{"train_examples": 78125, "norm": "layernorm", "norm_position": "pre", "head_dim": 32, "num_labels": 51, "residual_init": "none", "optimizer": "muon", "orthogonalizer": "polar_express", "cautious_weight_decay": true, "adamw_weight_decay_other_params": 0.01}
Rows from block 7 of a small multi-label audio tagger, named by matrix and row number. Rows with one number within an expert belong to one neuron, the router's apart. Each number is 128 + 32 x the weight over its row's rms, rounded and kept within 0 to 255. All counts start at 0. Numbers have three digits each.
Before each expert's rows are labels from the 100 clips, of 14976, where the router gives the expert most weight on average: "top examples" is what is common among them. Only what is clearly more common there than usual is listed. The data: single English command words and digits, spoken by a formant synthesiser in many voices. In brackets: how many of the 100.
# router: slot weights (model.blocks.7.mlp.router.weight, 64x192, trained with AdamW), inputs 96-143
# up: expert up (model.blocks.7.mlp.up, 32x96x192), inputs 96-143
# down: expert down (model.blocks.7.mlp.down, 32x192x96, transposed), outputs 96-143

# expert 3
top examples: /ʊ/ (36); /ʃ/ (36); word: push (36); word: search (25)
router.6:196137092152089149101085146103160135084149141196195070113157084152133143115127120094101103119125160142128200106185103166115117087149114169166124
router.7:163125081156176169106137135144097125089136125209120194098074059168103124138093139137141163093121131148110132180119130160122132100097134133118146
up.0:162080187105112121098148064083092074102086118150114154096131174124114194147118118121170112050155122162223159126141088122193118178202118168139139
down.0:090083155116120116166151143123133162146163141135088087162150159146131126141100128169181107132163073105058096136122213120101127121161102168059145
up.1:149111075141094202136144114155141128000092096121163104112169099150156103184121136127073113136087106151114150157135133161169201081053124158090131
down.1:127155123197122113132158142103098122118130088154127098136066138177116062129179136142139150080115166131100061089177085155054176147185128191089156
up.2:113141111129111122138106130103157124144100145170164135176105153067173144151138106140145119135143115091165127124140079073147103096115127144096104
down.2:104122156125128085163133131168146129132145160083197093155098136163151155158132162161109159138123111161109140126110086157153153107130070155117109
up.3:126093140113136111115118096107102161127053112165146077117161147132054133124111140084140118141145174111100184095159124190108140206109083136101108
down.3:084122169105109115115140117137087128132086173112100164184165090164149133139130141121121118121118162117144116132148115116124140064149106184092146
up.4:125158157188153101134127158120136114191128123081182137138179083131155123163176137117094146111086085072064155136120150133105134100120085101142126
down.4:095188113188033155108086099152190107146126119087145182176131114141176130116143131118145169117111142110086108174116145104057123098099098108111076
up.5:151082136122107122160155117196116164148103135095130132135145075159089122167116124115133163125186123147140122104118150148124130154198129131163129
down.5:190148139127094126128115184134150137139163112117098146128030145092065133133125154118131105235080131135158134098095132129157195102132136058124132
up.6:126130110102127082165152122155109152146096119062144057186162101091085133142129093104137172104196179125149148158121104060078082099147150150148058
down.6:069151202146077116127070090130119106163173187147106099112155127117115167106081059046117111119132181158103131158118081127160133126099177049099112
up.7:134142168125092107178136091176168105102143141106136116132110100147156079181210079170141131111169119153130164109088092130124175122133052116117115
down.7:156092139144117125096126144158147179139144108085154147116106125160160063084084135128094138121125144113093102149106106180143095142168168104175101
up.8:129079099081167090130145072239118057128108114180134163126160110147123160138086094107144153133137125100175133076113097125129132166119074093153138
down.8:107146143126125194106126144162093103182177155168092164107121122140063185109114097131144134139153068120157107138102181077138177056095142135119133
up.9:112153187114149151162158132140181125155101150139187096081117086107115109102151103094091130120143132140091149132094129154125099113104073074176124
down.9:090129144099089094129141119114113081082151156117079076091134066111132183117072088138142156147158178145091075134099149124123142114178140074145088
up.10:112097084085062036109144184120164150092163121145119125152119127139151107067107138064093130123139131093073147153153132081134144110147112165087082
down.10:129193164147096190091136126137100096136055123133112151108156101058120145172131122116088109128149193159154145142122111164121191099075147071126124
up.11:114147150146121106096142115170096152151161182147101084093051104112100115144104146141144134129157187175096073114077129106136119123179087146135149
down.11:127150101093137149096179165141209176140179149107135158119082116120122088158098141148133099174087144113167127097134161131160090066135049103141116
up.12:109120107096111072163122172096179080098115143150092183134155147120145112114111123065177152098133100089099151189155162112137086105069126151141168
down.12:108104114126125115118162078130161129170106174154113113120191115067131056122126109162153195092166246110140129145127100056082131114129123093106161
up.13:131176070152099103186123120135152128136146135086121126130119079113136190128130154125055158145087087051098091126129116176125085146097147129135137
down.13:090142138083122100171096129130110127107083116135134145159144156094134137084183072112125137127109058114148194160191134100106121145169152163072174
up.14:203108073142166145163118199115117127072119080128144176136154109101113094098128124010143112073121137145148130155083140122156116158120114071118148
down.14:101168145116145132152166157195085184206138116147088119075146109140086110096124070100152108148157188162092111141124086099116134147065161102129119
up.15:120181158083138037111049119144137164124115171127133120148123135116101124114127096125088190146147087169139158102126121172125071118138159117133107
down.15:123159092115136128147171153103124115157126147153109142095136174100149130173183163164107121075113127132139138173137086185135146166090107120181143
up.16:139158145111116128131126122163093149161132120152172153126110068114065156065142157147147142127102150119106084158115158112098122085169154130078157
down.16:172125093136176120113118153097128134122136146135157118116148071091143130123083210122163139118096100127075072120123168175147100066143074220125146
up.17:122090098094166157141113076085145139094128146131130162120139141155107153095125111079141123139178118185143123142129128091181126101158171127089132
down.17:130094135085199100159156141120096162165165162108105167154088125113114152150146111129114131161119094121139158180145113158154203166104164104160121
up.18:155104122129170070134077138114135126082157179122136142154142092095188112108179078176125123124143127068116139121082139133124160127255088076082176
down.18:101110138109079132153160148106090130132144175122125141082098147097128139104146161138155136125077079108205111077112098136104102129103121141125191
up.19:133176192105070160166054179153169124162145114155145123135106089122102163130118094148140198100114130110140139168081142139111125095157095131117107
down.19:121074108132141118128113059092123139145180128106073094099133110117087172163149084123142119124185111108131135138115154192118156132141167091163127
up.20:110091061063091126123157151183136097134115146144066087149126109090130082200142090092152170081159156125128205169104139123107143083161116128118076
down.20:123092126084123052107091142181115131132146112069131133133153177150147128107092092156162120114164074107149124133118168091140135114092186107096131
up.21:135052078106135144138148131180161124076129069081163157137143145069235118198107135102155114151130086110129164120123110108159096161085116098120071
down.21:083132112142147092168118175143140093108135124160130044129097182077139136105143147179134115154160144133107124131115136139121182137143196092165152
up.22:173126110163132155080111126131144155124155073196149106098087117132159100089121148159109170074124110185116150157120109148152126167063158141196103
down.22:111129083120149192140097132082075106069122130179113125143199111134090167120101154156148136122117131113106118114132170171093120074163089131166116
up.23:102099116169089111142154162098116162102150149127128132131132083146140127130143138128151140127112080071129133130190156117128129172198149148085170
down.23:102126106160171126126155117115154142137040141126150109121195144097169137142114139170150102096099064176127154117118127149103125180097123092100192
up.24:090118009124121153187137167084130106082109061188103145147081136134144146158143175142138141139174094127074141163110092097132184135100133118145106
down.24:130187090123104082196153123089101133102143162160051103116098121122167170116111130122176152123109126108101150129126103109156155134155167158075116
up.25:150130080116158056116137180125121087095146215133093129179122168065157112211083105076144142141133103143187183116131110092211167121154103129055103
down.25:156145120112155118118156134145162144202091122123135126071148127132117147065150092106113158087138163134157120140107174131066163136142150111140160
up.26:137164140181113112134126149077153114158151187063160139167100152107187097163157143124218078098144094134094142112134149112136125114070112100164136
down.26:149161142145058163135126179157136122160124134096185118052077182084126123135137137130157106106186158133082170145081088134146163109041158106146098
up.27:077184123140151088112150110076138169069129183084200135141169108093172100108117108083129150185091121160181177126131094214170144090169171108145147
down.27:100090105139097113137120169175124092186117221145119129157139095106161144105103103115117155140115144154082143104140141143103133155157096103097135
up.28:160089136103171114146140114119160112112163107087091159136185171193114121145070142061102159143123117107110142115125138065186106108187104129137112
down.28:105108152109098163146081196179145138162075120074157113125156137157123101079176131104084139115153126134095157105122124084030153144104123090150158

# expert 11
top examples: /aɪ/ (68); /n/ (67); word: nine (66); /m/ (30)
router.22:201141089038149095128114094155080164148131097147109082171081153129048173086098166091138116160190162118151155112065126108112098077106087090157131
router.23:180099075026164081145118160161121172099144081119097160166137146188078090076052116127093102191133161133140151122140169141124110105105132092112143
up.0:051114120115218157143130130115112167147104148151124091119144072129103119193088105151099054111109132163128160123162135127130138148189049174074131
down.0:150096064154134132170146125138141084098123096144151150158140118144095188168115145107132164090179127162150126144160118087122141130115132128131149
up.1:150088116098159137080087114120140104129144145096068149131169120107168105143128130177080081157127138116111112111110119104101213104081065063168118
down.1:162109150152099103145064142175139153135146164081087150146160129147193187173113158156123129107117142123160167182138137081160145141116182096129202
up.2:156108190170168160107072128167075099115132098141084116114155094131151092154081146076113130078153100025086164130141083200107141122163232159126109
down.2:086134093105079191128193130110091160198112206075091105176151097116113126128126127126147153090130151119145124124144103127147178130093089139154166
up.3:152096136106118124043136166136163187159127156162159076127085152179055119132094112161137110099142106101186142093130166136151131145160155108142119
down.3:112112131087118121130128159145168103133146165132141112142107101133147135125144174081098089093107130085127125126102146085109204131138136147171135
up.4:136136100095130110070144050075227098134169151148163151161138166182147143133154083079128124118115114164142130102141066130104158100113220130155104
down.4:165166104121121169135154155147127141084087093147144167111207104172125103182186134140085146137087169169141126170142120146140144134128096081093160
up.5:153172131235116138135140110167067173117097116178127156109123119174090095106161142141074140174108121207104159121091150199038120158067168139144149
down.5:148155119058125125091086137148097167203138114142131075098156152150050119110078084155132125091160130112127143178106151109104125141126069059162177
up.6:122181094133076128168207095106106118117131080145119138096115113127123132137118113198164112105197143158122134084110080068078150118111165120097091
down.6:107121154158170056057196122102115145145129102131068171102163114174062148114095151067170137136138128101142167118170118109145056159132102114096108
up.7:127137122058121149125148155166156152055172140149087134141121097143127142113117155089133106124090091141085135158118085174214094181160088154097097
down.7:113097116099138096130143090117077097022177139164123144103088133144148098136128106123076136098137066164140117188134144148105085118168205126072092
up.8:150147151184155132136215099142115113127065121056111123142188176130145146152118102126147136165131114089153091121169117086085091153163137098087195
down.8:112123107129115155088095170126148129123115110086174156160113198105135222133125135103141112116145123088095128103161186121171125179127125148122134
up.9:102139133100162125105165188140101177135116184085096095154169133197177121076077130172076154145124139123137102126108125146119141133182205128134163
down.9:109136094140147106115140152124093124111102164143204139085149123054142090142152171170150087149153144090124149120086143135173130065146090138105098
up.10:154142115180116135175104191111133088103118099148134126139086125120077101122122174126105101116132178105151142159038183117134117115100116074162118
down.10:177116123155111105164044121190137112141069095169118132138134148113085089129181133106098136099131090132182138137075092107191176111106147094123134
up.11:134146113078070193147055219116121107149131160150157159135065149165118082104102108105136087118118130210096182127126139138139140115162163188175123
down.11:119154094116113140183075151118168130140105148154098209127080142162188067120130187144143121175199154106162087105141133122158178143073096127161150
up.12:149143101140116084155110179121112158081113067123147160106185067128082137091144174136155102111131124156131143086122162146103137162154070138150156
down.12:154164166104202068086172140079110150123107193119180113071090124112106083106205194107139137120064162152059134086068121139154078115172099092111122
up.13:178102081114150102146115143109112090128150094206115135103086091087065121132157123136153117067177087131118158182099165128118128129091089161134152
down.13:100155186104152077135150181162115076107175142139114105135097102117127180152154137108099133085084164108124145133122104121088158164144150149145180
up.14:139141158114139114115099147179122124133122059145120135193113096140091127087137159144206104106180120147164118183151159071109080088016120143146155
down.14:104071127172119108132139145146176140118113128120053147133175149116116150103101101172159156163173154147106112071145094154096053147162100145145140
up.15:116088133144185150122120122091063155081164136112089172168133139149145181126084092189146091106090158142147145147146132126131105147067140131165177
down.15:134126156145124139146121160178145130133155078127102140113130173071168175146109105188106136123203160071141102106135066115110165175115061129130133
up.16:101181106134135180119145124101218154147164160113157124114094111135103145111164118120088133136113153121160109137159091162129137191129092155150111
down.16:154128124142187086120197160161147114122153155154141145145094113140148134122121119127142109134115114149148127190135130153092106075100100164119104
up.17:147118127130147104151190150109137133116101156084137117125136123142093072159072116146161190126131206066200094150133125135146165094181127070125097
down.17:086071138103128091130142110166157111097108116125071152193124127092173138168187097087086154130084148135144155119214068149170121120174119140096115
up.18:086157100082174162095116133185072103133105161232152133069135113076160081161082177182174166163122137156113142141086153128108133134186092112101103
down.18:116154113097122102150116101089139129122155117145166160139178123117113132126130128073146171138089053105062098142135124114146123126117178106095135
up.19:149133148131203121086149140120103092155124085138090116134112165061103151086154167165123174144100155125149126116072131110115110167130136122157184
down.19:110118162121120111116107125105120116123135079146092177150194150122146184144079126118113126160128099168122199102163072171108124160216144147129087
up.20:117192106105186158141104080139097111127083058153171125160139097173090148139155106162103151143067128151137124123148105127125183103189108085093136
down.20:130045117117075120099111077116216136101112098097176144105138140184121135112070152126095138107142064103133078146107112141158114129089074124119171
up.21:121129197159147095147194102072175133080122166118165152166143127168146147129128161139119174155111227158100125069086144155097095140131135121122126
down.21:123194117170188082093125070173127174130059090134122163120109114178157128177121128109115063117138135061150080117188076147126139118111113112119084
up.22:145084159070114159117135118070180148145119182143150174107145103117120130121163110123117074125149116131157132113142158088118141112136182128146097
down.22:127113073144163105106154128140079138082108113180129197107158084175064125098134115144160128125107137130183095137131159103111105099131059109085122
up.23:134155175082164087172146109126161156151129141059089114105095159104129144148153205168140115125143122091122071114148152127166100079181122107128158
down.23:141119123158122156124055116140206118034135111114122072170064150139188156132144151135197118121124124173109089110168137110143155147113101179096068
up.24:094152140131163158155151161187089084222126137084152136127094078109080089097140147160144131155108167084154107135071096118104127110145136148123174
down.24:121149129074064085172145123135116152203137093048089107132112138066089117129116146072206150084143158124170103085129117148148185125095132129164111
up.25:097129085143095083111105116111086130161100038128099166108122198093110129119080184137127109154141101109072144145126175158062088152094116142076104
down.25:148127195168113189119126140109082156212159152076169108156145138087088120096125091206091123138098128149153165132120101120171072082157166110151121
up.26:101164185144198098118167163065150178081162177140148145124094058133157094141137111085118109082136104135086158147125141141146118089132131164125134
down.26:145133083116161078087143170135092144114096131134185120136128110144048096138166139123194123089113153130211105118108103129091163155055115135088106
up.27:157175109172124141104096110115115135216108082151179141112084071151115106160148177137132124129138117103092163133159096131162092113067089072156136
down.27:190159183112114120102153138138137133159105093104094092099152172097101162113080095137186156154172078146084167156071093179145145087128063079133121
up.28:143143144111113137160084153100172129125126105145130109144091176177093151138068141103110178075132123124168137151142157099135125110172169177184093
down.28:122143111122090169083096157151147126097077083157101071108104148173131081117101189140142142133133108041143122053194077107166112156111113169146204

# expert 2
top examples: clipping (99); muffled (low-pass) (35)
router.4:172168156089171103069191140172116139211094092082069146105095152147106134105166062132190135093076168193129196100080084167143092148166140118087151
router.5:066189134132165134112178187152106094124112051174154171122159127159074166121124119134124137088067167163139090155084141154128149120164126141155154
up.0:175107156155119142115040224124161111131134171108150116124109116117151186129117124114137092071070120120088127150193124181142100103121118113119162
down.0:099143110159055128146115130174104120188087146098093091186087150125159145162138125118134100140127107131146147103109178148121153099080171084113085
up.1:127117134127146127167125142123117133158109173063094113158116170140120167138194093151087068104086111146131151096125218091127111161112132124092145
down.1:142093093176124185146092134114107193083124110094109130119144149109103108135134162166119121167178142113169062138174157162122126147119144114127117
up.2:106129091113124149105107201103133146181125167161059145130164151124104129117085091090127118106131129117091155164108077212115079151133192159143142
down.2:069142153137125143112128167141051153083151130176111177070116053178134142140090111104115126158132122112150169082111123171126132128078128084196118
up.3:078094170155082185095143125187123165147151143115098113086127118177156107166059134224131154171130082119163082129139117111113124121004141137105098
down.3:165147114144119145138159121117096097182110143137129074162072137139119112155115116114135119085082153183089128135128135115104148041137179091129127
up.4:122176182201148131157150124149063162168154150018123156148138124191157182112155122088084163134133072171196128118111102108134154166146110136142116
down.4:113114192126177142085111130110131158151114082138157137055162161079120177167133173106109113144130102166170100089097163168156136171227137145147118
up.5:092143206125180185143153138105103162134147092133080149133130157082140162157152126138140190128137082143202137113060117112119174132164119062113135
down.5:177109122070181135134062137092084140151100103119169152152174120154137113134180095098119145104127108156048070177133184092117113129147128092156136
up.6:134131201126113118115223096176093163121154128114072137117188125162097131095150093178115139183150217163153095133130136125104150051112068100146134
down.6:128110184116109135118117108177180091166091104026079108112092123090148141127162146116122156066151156170031166103067154082147070107150095108118138
up.7:142173180141054209105135159086088133164134115144108146122159167142124094033118142150103067131119176137152114130136154146064183129051125141128154
down.7:205052163080088167123175115098140146099144117115121151114120118113155093102122100118073087094166164113100143127135124123124157124136163198146140
up.8:102085014057180033134152154162142143084108116143113167175165100090144066100098134132170120149158118087153098152145209047115145125126160136108136
down.8:069132090123117184098093138119139093157102130094103115161071119152145109121112134187070120170148218086095149116124172120142173078086100152163188
up.9:113103122124125151076134156047139087110119196144154106088111182115168153153132073157146125138152140146173184109115131149125086106146132176066144
down.9:134120127173110078134105154096122135141135096151130105152174154099154044159143102121161076130117166109138133070174115110118126139090069090106087
up.10:132168196165116172147158129126166172139159053096144166105130128108099146164171121136167175084128129122090155163047141105125110089124097151126133
down.10:124130160146158149145156133126107225134177127084141085122164138182090155110168101192187188130156088163133123162107132110095160135124109110114152
up.11:130141161156098156228122114147151130231115110123164080122137112138146106129153153100119094131111116113140138127143106149109146144173075104081123
down.11:102167165072148133152105084131120083099073105102150096177150129096112178153120164084099122159080112172172154083172132171139106125101101140105113
up.12:085135077124108146116130130137143160095126134125155176105157094130119136140041128101112143090120098091117164153122142089119088170218158161142129
down.12:138143134127109138147137101111104125112205122156162107096075138114211170133112115127159165121123160086130073130166120221147137142116136112117110
up.13:172109157150124096111208129114135151142118203132083138095150168118149121153136090090186064189027177060104149165122120158135126141103112112120152
down.13:128116097137103146118080183161129112169172150181104135140117107146166133121131150167125140101203129110149116098088105125158194148110206098121060
up.14:093182101096156165212125142118127083097154127127145111125188123186111112161086120155143112054131049134136097095129154130114168152109138104135114
down.14:133141064153162141206118106120084156113125088108123136137123129170144162173083095166177126134135135128121073151166149093063154155125112175117121
up.15:073133051120144137137115157196149128127179121109123078114078123176180094119158126132133171148125097110096115162076087139137114101152075085150159
down.15:101186144125162116122097101140110143100111163101150099106136155093123127165115101133123167131124034138109141132075125111175125125124138140093122
up.16:093126124137138116102142120135149129104068100164064152136172148079131211197106142170167159098168087113138162116144135126144163129111098153122132
down.16:184099152150157110124142075125136115083117062124110154230150156137156126119091191163100129130187148127114145148124067094133178135124105122147123
up.17:130147154112140092126163141088129144125129120087131137134115124118162189190170185120144119159095171143056119141098156152128189183108114043125124
down.17:127141121165162103122152115086175157163128171113151131177161099103113097153174129184128116136150123184104133130146105130135091103138091102108145
up.18:129164177112094106000165167132181143101103140172154134129122140119119180112122097094116117146137154123120146149138083121137124146177076157129105
down.18:130150142159134152109136179104177128112169088108132088165130136129141185112088058152102097149180146055164100112154106085101128171095141175149105
up.19:112112154086087101090120161129098165155144120107127122092125145174171114084132192100107173146110084178099143099146110157132143061157118130149136
down.19:164145149142145198069100137172131109137094118168109129119113139121096158129077128080147139083137125158132105153099073154166209132145135153177165
up.20:151064142094202126147056154106103104164107127161132134132114166111097098125077150120160082113109117107149149155103143138174208209059157148127168
down.20:127146153060147184085072132140153086158094187126147110146134111087132153171151138156185099053139150128103136203131085165153164142123126106167127
up.21:126126187119128151117174072162129167144147101145123125093096133170116171122111113210096136172063095160165132145105112150087102139144087127089196
down.21:139143152138158149156155124074101156138123102167107128109158204121104096134165130109135152085164140149103131091120166121132105107123121115075102
up.22:106065082097058119134145167100137134130112145151160150100177180150109150106042113114117141186160145086135184099101121135112167137087132125117130
down.22:126123135098150139009240097182116133130145109130097141109149109122145096064150093131114121138108136074049102133147092158090094088110124141167169
up.23:148108141136134124182174108172168161152077129059107117160156103113098117119128072066127160113114068087083137117125135134074101138126142138207125
down.23:125169104159168123092156117154086099042125068138128158179081081127149115091104150132086152184209084100137117099103108125119127125127188128118166
up.24:135045158101076147188105106120137115114136104100130159151137057189109132085167164125117081166152139060113185173086169119133111102158118086162111
down.24:078098101142107143144154120156125180129124158088102130081142106106089126137144144111124161145121145142147098117061101148181125106119169097168094
up.25:107080154147113154170141155095097150086082081170084113099156115162193184088136083205124102120139133103120106109126124153138127149096191098174125
down.25:106118096101066194111139121133140106147112178162147143174170135123150079173120098152142104102150120165111200136142165154125142124159159123180143
up.26:123139190070130168159058113147115134160137124114086116133108114106144091172152112189072137160071072063167141159190112094098154139110143067147144
down.26:138136193092126140153074150121141109139124147079167171140125063099110159117154136084162108140169138142131106139137140121113165089138129153111096
up.27:094133062136177147097166152141177085121135146176104156141105109110074117198154147133216138136191077140139082184112125138171148141039038146129088
down.27:116102146136105182129128136077169119090155158203123106090119157126065112102139128158164134092183173100080146135114120137149132123132152117153114
up.28:116106122112091118167104112140099128069152138148154105155119129144154152115023119125213085133157144109108136124108115095169143095160058141111129
down.28:122131150096087138099183136158112151118080129155133144134118121152126073093136140181109152110100226148100116072136157147095079118086161147162140

# expert 18
top examples: reverberation (99); /z/ (89); word: close (44); word: pause (41)
router.36:144113112218079120180080171110176146087096132150069132088119164156123116169149200132086071119106135085165101113155152060103065185140141134153171
router.37:071135151095159149116107164110174140138141090104103168177170124086129143144112071130094121162144058153150104106143184080168137051160083128152142
up.0:115089147106116144142191156069121108126125137115096148058102079142139126114138138090079178108113110141082128120140130187180113197139189076157153
down.0:075067123150138088095155143146098107174144118120157119171106110136143181084136130164093156118093122177142090187193175068121096170146208157081054
up.1:116174145102076078138148136133163115119161172152131098103192112124147190129132162116117158083166123089181088134075153142070178125180102120081115
down.1:187132120130119147136192112151149161136161105140133131107075133129156154102203121126152109103159143086053117182115094093132104096084136143098092
up.2:083117110174199162082097151123126171172132160130144184133151151118136096091173152113165096148146078163137154116156114132072062132160131177086080
down.2:090126066152113137156121093160124124143107168088144133115152094138132160123086145091090113196149095104174142130124115148166119095074096127152182
up.3:146101149086162146125100141089090075134112189141127141153148090118195187130136122104164098132133199091093102148101142175150145140187130103135147
down.3:104043098184135224175096055169127136145106123118067158094160122151139134133092132209104125087140096080139070144120147109118122129092092129155129
up.4:079143146139144115097167177102122130078085180130165040162166059159131149114126117130087117166132162106149163144122087131150154093145139110176125
down.4:126119163125116091153136131086096128091139130136159135100103124125120179167162118133182147131102120059091102102111167112104189141110114144068078
up.5:117208170101087135073131156144098090152109143132147109176132079183203193153121096128104106143123113164092174144134153131183156031169159183154129
down.5:113160168131127160142107177093116087166128048128135144145142116113104112130127126138163160072145070174121149135118165154082099142125136128145116
up.6:125098100107143129134167113132169078112131156099141142099137140101182166113101167117099134152159130095112156150109131134127078201139196125121084
down.6:135106201128139174088127046116119178146069148127077144088094124154165146136124139202097135119137115131093134105098117121159140159170184162116095
up.7:134210163103133099124139199115121168137083132180157139146128169086103170139115181105094137123109160103138103147081104138146184137166146142127159
down.7:090160146100128174086136090107148158061094083159082133109129113140146158186097117111199132142153111153043102086119132110173083092133097140153144
up.8:134111179092121115089165125107170140122134118126096097144111138098134152118105121159082171137144107146172132122106161150152120062074149092097119
down.8:139172124143145080106156113171184183152111151142114097174173138105166162172168136057108081137173096090073155144122178177098154121104104132146154
up.9:120132077156100132122100112162145137139140122135094154154076136102174155200177138122157118159137115088093119189161169090107106151097093174099187
down.9:193129124158107084115120178083094146122136079099145106099138149109151113098093132108168127088175121167183152103119156133099157066172112112154125
up.10:155104137113162170059155122142090158186106181114135127129103180114106110096175103135134155131172105173070083103125088121128081135116122120155130
down.10:179120092138126102158085078159099099120126119118168093107139071135172103165137108124106166123131092050085121180108143085185178166093127146059139
up.11:108165116165114134144065151174115103100178141166156176143137083152133139095148114155135104147140097132134119144108144150125125148056032153131113
down.11:089115102109156144069122102113090089111168170113166054094108196151174165120130058165133124117176127159098131117129045135113084121183123116184164
up.12:125151165132137129113137152129101150120228145164087129154141155142101141118080090153066104079154158111133091151146153131118140165166116139151113
down.12:103138125104129133185077097079150087085081249213155105145074123166155079131137192166157092184109127092135146037139104119129128094126126143130120
up.13:128096084079119121129161099166133118175132101158139156088149133162136077131058174161138107125092094123090143142090072174176137120059088105084140
down.13:111113124127085101127052128115115121144144107074148114152130125161098167070069117096098109096142160118185133114140146137100132222104126144123123
up.14:100162127159139129134173128045174106102153123054172106142148127091192151095081135150163116170123127137128114125138131106130116203136167111077056
down.14:159122080100159138072116086144103082136128159100152124198156116181131098172095133129147127170117123103132099137137108119083120168140148092108121
up.15:129196101117184107172102157101159122101168148154094070149199180087111073167178133128107114152133092111183104109171127106112156118162073132108187
down.15:066151048128117180161133147148171138096144114131130127127167128088104123140109128113084202114099154101180150104114206146115155100136102075167195
up.16:147143177126110134150117103201111120110120066186157111122130157139135127159090178136127125098139073128113112106065077118188086129110155159127075
down.16:091164099094126099100128146082100195183109156118124138084038124054084083085148108134098147109154087153142139115195124156149077127126108174073062
up.17:141106122153086111109148032105076144143138089125149140104194128115118116200158111140113101172166177137085113142172147141108171153137102157142098
down.17:075175129193110162141105108091118110120146177137096196182142097179160142117144073194203131164114088091195158111166048150108115114135104131134103
up.18:134116155175141172124067102092140093126090150112131117122092100153172089162208129179156149116139148178074113115130173099114154115168147120115061
down.18:171103087152094148117089081126102115198083112117191145171120143174108117132153146125118114135095174148077141160081129101131116124147132136076146
up.19:145180110133095101175084172155143161121090180132151138104122137129154140176122060096172088159189123189090116144158095133128150166107178134078105
down.19:132145107127178077123166162115101102122120110106096084111124134100117059094118126197177180160091094173094118070091157131172067129126142144142140
up.20:121134145123124120087165141174109153103096114139116100214126116150147115140053117144142137121177134114095137091147112167147163120105092123128151
down.20:111194110068140135101170229070121161099124126085082170098128140110159169085122170170129127088144146104102145127111117141133055133147110133182188
up.21:108117131095126179106154096139127191088114134080182128135152104133140166181128087193125107067104110132110137106119137103156109111076193163084105
down.21:177108126111087127120090061061103170102076127137130120150118147062131082152131197125143132079127108146047114127130136144172150167165056127118182
up.22:127165121113135116128141131141137121065178170113112128125138111129222087169139177148081099100150119111116113133177106143102104112099090138098115
down.22:183104172124114143159128186125128160035098128099174161125158093123120115111149114166136150112157112144152137115154076106172112110173106134176091
up.23:146181110121158090191065174133079102100142122084139117165126138117127179127120151191150163166128119129166121098093192104136077117160099148152110
down.23:145122130179119107103114108118171158063163118173124140089110174059101116190153114115100144073135112129109156170083156180095172068106101107144172
up.24:128176178119104123193133123116119123126107106162118120121109132091093086117201170133080103120182094093080162098128136117131095156059146144079176
down.24:115108092077098146104139117173104169160059114152133111089146128098153103083189113083185146177152176136132115174105160116138169052081191139065132
up.25:138191111127111087118173159162099075147147039132115160181125148113111146097112107099096103172121136131128157087103125062082104123123131196130179
down.25:142179165150170056076108146109098134155142066183122093137095181064112124116110096155110135138100174249190153164115154174116129132121096114074122
up.26:193120150146127125105123084080135082102134123110092096165114130162101124153150128131144129127047176118129106144166102074106114134135071104168132
down.26:110152142167059046140113122129154144061159100164147098177152133207197077140087177144140042142159163122126050099154088108070093147150107133142129
up.27:148150102101111126144211126103168153125156188102070138127113104142068089147098109079104114102135153098162169106105107150094090123124170128184161
down.27:112098126140162101149146159167186141085173054171105147158095103090193134125115149077149192137130042145158114144128104117125140188133124118078124
up.28:117136099125146180119110193096096135133116185101165167048107159102159098058127118131087150179119135175172195067127125093086156153215181135172107
down.28:131068156137157138112135117114105145138095141109132071094105091157129140095142169162169071122127052172143120076104125108153116121140159192120119